{
  "model": "image VQ-VAE",
  "crop_scale_min": 1,
  "encoder_norm_position": "pre",
  "encoder_head_dim": 32,
  "encoder_parallel_block": false,
  "encoder_inner_norm": false,
  "encoder_layers": 8,
  "encoder_positions": "learned",
  "decoder_activation": "silu",
  "decoder_block": "plain",
  "decoder_attention": false,
  "init": "trunc_normal_002",
  "momentum": 0.9,
  "nesterov": true
}
Rows from block 3 of the encoder of a small image VQ-VAE, named by matrix and row number. Rows with one number belong to one neuron. Each number is 500 + 40 x the weight over its row's rms, rounded and kept within 0 to 999. All counts start at 0. Numbers have three digits each.
Before each neuron's rows are labels from the 100 images, of 14976, where the neuron reaches its highest value: "strongest on" is what is common among them; "colour at peak" is the nearest of a few named colours to the mean colour under the peak. Only what is clearly more common there than usual is listed. The data: flat shapes of many kinds, plain or patterned, on busy backdrops. In brackets: how many of the 100.
# fc1: MLP up (encoder.blocks.3.mlp.fc1.weight, 384x192), inputs 160-191
# fc2: MLP down (encoder.blocks.3.mlp.fc2.weight, 192x384, transposed), outputs 160-191

strongest on: yellow shape (52); its colour: yellow (27)
colour at peak: green (33)
fc1.53:492484532475557562524513465536585521553501526469447505437500435506451517512521579432585545551506
fc2.53:473543535422519502454468497505485497506437486427510511545590458449467482510489548572516499366493

strongest on: green shape (95); count: five (39); its colour: green (28)
colour at peak: green (91)
fc1.95:518449469453523443459529506609554512548583493526453481529542499524479503489504519464602491552492
fc2.95:544481548414425442539501518551497550506435539432456493464555494464525543487512511419503522549491

strongest on: blue shape (60); its colour: blue (28)
colour at peak: pink (30)
fc1.319:526494547482516498542448473475425433512490520483468450494539531532494499494472554449437543476475
fc2.319:551556507527479442537395543557505569515508433506481463483419520510500380510532501472525493519593

strongest on: pink shape (45)
colour at peak: pink (30)
fc1.139:500495523515540489491474565543492472472505436503485502463523499486554546435505505467446479474494
fc2.139:449501511469500481536522522511473494544549457449482502465499476441447456457536487543503507512509

strongest on: yellow shape (74); its colour: yellow (29)
colour at peak: green (25)
fc1.142:494472508447495501505442524522478527504470469477461463494582493564510542462515502523433451464477
fc2.142:526455576572506536543492529510495515492536540499550526482499529554475529496472534523507572512548

strongest on: red shape (57)
colour at peak: grey (61)
fc1.78:576508499492431508563493490564469471549512521548511565514583518510468463518441557482463451521492
fc2.78:424514577554548527464474480461524500505458524516491474506476476524578516484455519498460438489429

strongest on: white shape (87); ring (37); its colour: white (27)
colour at peak: pink (32)
fc1.277:520554491500464487551432535630496529573553465493503511549463499520487466519475522499481535492513
fc2.277:492494440497474508450483458434449394480534532501446458476566481507526538497487509492562479530475

strongest on: teal shape (50); count: five (38)
colour at peak: green (34)
fc1.149:515502386550485472518505470473538486539541524501403507519551518510498525466567481455527470503506
fc2.149:519531503440445534482510474374447434489418496474502412600546466493528426474528451589534564471451

strongest on: red shape (44)
colour at peak: white (42); pink (40)
fc1.320:509529479517532421430480433492557498520563476525483439531558475500510510454527482405523551444545
fc2.320:495503527517632486484474476496460516472504505504541558573452520426458503563466491491522482455433

strongest on: white shape (44); flower (31)
colour at peak: grey (60)
fc1.253:537554559520482510544433467549495494534496470489450541504469556477500438503532416466480579464596
fc2.253:468466518528559470488503538482519454472497568475451500452498463493515608501517544493497519522511

strongest on: yellow shape (59)
colour at peak: brown (56)
fc1.86:529535440449517544515480545545599425477472499420515476496522449516527571444492520416507524486497
fc2.86:531517485497447507459479456516514506451442587493449470457485525495495486506491436458497513521476

strongest on: orange shape (46)
colour at peak: white (31)
fc1.255:514453517471552507515535488588499536472516555523548513516532524464465518540424500525509528521537
fc2.255:501449553509469471573495490440477524487491489517537531480497492495547471512485526457458488597441

strongest on: yellow shape (76); count: five (41)
colour at peak: brown (57)
fc1.122:569514474534553472516488537486494550510525479567504501523573556504504484442532521508526486563455
fc2.122:479509470489522533447498506417534426593501448519446489518486505509481519518518446540551376536519

strongest on: purple shape (58)
colour at peak: purple (42)
fc1.25:466527450512428511483597470476404465487504535594460515450497491537500407512530481509560520510455
fc2.25:480529464526384588494600533566528517483509482530534496522522454545471526528534518512543486568515

strongest on: pink shape (82); its colour: pink (40)
colour at peak: pink (38)
fc1.225:446481542484515514498410506492483527472487451436509450488467534484577466449425558470554577551526
fc2.225:513538502480476521531535524432499496545496540502560431547494492552494499546449478574497508542534

strongest on: yellow shape (81); its colour: yellow (32)
colour at peak: brown (69)
fc1.163:566538536543516478561511513474614579536481526500520474513508484514451493518512492480539497495460
fc2.163:476487501436487524503515525544577548535450439550496418505560520513508483478562496534584443520560

strongest on: green shape (66); teal shape (52); its colour: green (37)
colour at peak: grey (63)
fc1.106:597450497571530463493529504457519508545494556463475513531516526524532496499475510460456479502510
fc2.106:427559497471455452527506493537497563513445525493509459557475556507491502512523485566450553459505

strongest on: red shape (44)
colour at peak: grey (71)
fc1.295:537528456490481488501500514525514472511578511524518458531449469505563505505575427439517573500574
fc2.295:498523515516480462527476495523511468456493496431476540445465411499530482546461511538424474480519

strongest on: red shape (61); teal shape (50); its colour: red (29)
colour at peak: green (36)
fc1.188:542452587482471476498491483512446454464591542442540501484503534474560565489539435444460530466551
fc2.188:471500471437591501456568499486538555492502533535446457535528498440529455509459437506542481555452

strongest on: blue shape (52)
colour at peak: green (28); blue (25)
fc1.312:483526530467513494546536385436544501494468447435493446516511483508516495493487449472542505497528
fc2.312:579485392472407493514515531534526470472532416437478528494502564467498517375502455495494499502525

strongest on: blue shape (62); purple shape (49)
colour at peak: purple (27)
fc1.83:574480471500476525491563450510433524454510520488529502508521451524470491499556474485541539483508
fc2.83:475507480514535498535503551525570492499489493478461511563466555393525541517489508439455500586506

strongest on: green shape (58); its colour: green (29)
colour at peak: green (54)
fc1.45:526539499497514546462460493521442476540463504440503459550499502442504531493477522503482541520523
fc2.45:474494492565596445503467503603534506485499516543511513411475586533471502502480458477533504416493

strongest on: red shape (52); orange shape (51); its colour: orange (26)
colour at peak: brown (59); red (30)
fc1.334:542449535544510476583487535466488554547535510483466519520501478429419501471487509507583509491494
fc2.334:516521543554470529461500562495577569496478449501518458513529412482536486427425581500441445471526

strongest on: pink shape (47); orange shape (46); yellow shape (46)
colour at peak: yellow (28); orange (27)
fc1.54:524491459512506499465539543546556525550528452524557539474506461486480557511434537470492467525512
fc2.54:513581485564390498459491515513474477574517503528520530520555470561473412491477498523526521469520

strongest on: pink shape (44)
colour at peak: brown (50)
fc1.374:552445424563464532528556550496512473516429390525524464468486540505441548423543544517447522507421
fc2.374:408524535539435530457478479545493470555493575509508506536504507503496483514492443507433532495532

strongest on: blue shape (70); its colour: blue (36)
colour at peak: blue (28)
fc1.15:513468509540534468605472464458492474462496498507495504556548482539504500500494498544526518538487
fc2.15:534502555491592521471556544483500499496467463530539443476421517432477548501551512474522469522465

strongest on: purple shape (52); blue shape (49); its colour: purple (28)
colour at peak: purple (28)
fc1.376:471494538506463492523445558491550462516498518521493432546479515506501463496498539465543504494516
fc2.376:441503437438532479509552523561467488459524486484511465452419469537454495467541501525456513481447

strongest on: pink shape (74)
colour at peak: pink (47)
fc1.303:498510477457501468550494543509539523449480480454525530482411506572476387539477523495518568566513
fc2.303:507458559598511533526490502499423497558537473475531451443500502551504495478499543480486459561512

strongest on: teal shape (52); blue shape (49)
colour at peak: green (29)
fc1.22:473484478497482498529427562531450539507478477497511464479514534433560482494510479444464512533549
fc2.22:519466552506495540476537506524497485477511496505467527493437475500520521456484571489520429498426

strongest on: teal shape (62)
colour at peak: green (37)
fc1.380:507489449461574522465492538442466495519571448498465487554460479476486458544477508424544513474534
fc2.380:492541507493507473466514451482523500526496475444440507451475553526529485512518510481490519502533

strongest on: yellow shape (64); its colour: yellow (32)
colour at peak: orange (39); yellow (36)
fc1.62:465539521513575509506506575492545473538483541518474504493528472504534532540484532487563464452478
fc2.62:474446429490540483515517485521432494435515469470483490528494415518555525495544541507510474529488

strongest on: white shape (46)
colour at peak: white (41)
fc1.299:500532472467495571492559426479512541525536502447460496495521579513498498545549488509539473466579
fc2.299:504546442493571457469533461464518523562466497478479512519481523544597559548548517457425467536495

strongest on: red shape (50); its colour: red (25)
colour at peak: red (30)
fc1.310:443509508505496460631523547507524516509511542439483484490496523485518485580415503511493434506520
fc2.310:487483584433506463495469536542472551495479439520504471540546558527534507491489526517522504520502

strongest on: pink shape (70); count: five (39); its colour: pink (26)
colour at peak: pink (53)
fc1.77:539463509483449509483474497505511540522492462585566483491446521517470521513473528461599523517524
fc2.77:452483553465526450497477484463513509459514549459437520498544585453490512501517488520477473529499

strongest on: white shape (59)
colour at peak: grey (61)
fc1.169:525468561526455562425589452522463553546561509485521490475512526453433485468517488532475468485454
fc2.169:425530491440531421522445515544496567456463506575540492528522486494585511504553512475539472447466

strongest on: pink shape (45); count: five (38); frame (34)
colour at peak: pink (42)
fc1.338:504543515513440536540556530513510498448501529486571471514481532562535526500521480423430505462495
fc2.338:491512488554420515537545473478539492453469483510400481455495433459508455481435487476519528512436

strongest on: green shape (56)
colour at peak: green (55)
fc1.14:469479498481465446503599475487477551455473552459473523465562466522495575488563501482548525473480
fc2.14:489448359557532582555484555510548504591552511512552531491471437490504473567560467538507516469499

strongest on: yellow shape (80); its colour: yellow (34)
colour at peak: brown (56)
fc1.330:436513452528538526538539535550517507548406536510500483516527514448539472478536536498465460481492
fc2.330:539535518502509481509571522470555438569569485523546513491518522509446551596471603504543565444555

strongest on: red shape (48)
colour at peak: pink (35)
fc1.242:495553495544506534507540385443478487468535522519508460455479572580489521447499487521463560455570
fc2.242:527448491553486543479451513517486519534500471506468503596477526504467481544483471523468451418481

strongest on: purple shape (50); its colour: purple (29)
colour at peak: grey (63)
fc1.257:539500587575470437486477528535559521481508460509508547429510592428530512491516536513448529508533
fc2.257:523439464498419501471478543451530449543485443443432482427459535491523514534495498510464528501464

strongest on: teal shape (60); its colour: teal (25)
colour at peak: green (56)
fc1.117:445477495425578452454532451500525483491507476454508501468487519495506504500510514515524527451505
fc2.117:516513456546471517453485484475514467495482482522464498477507487563456455522550512484466495488491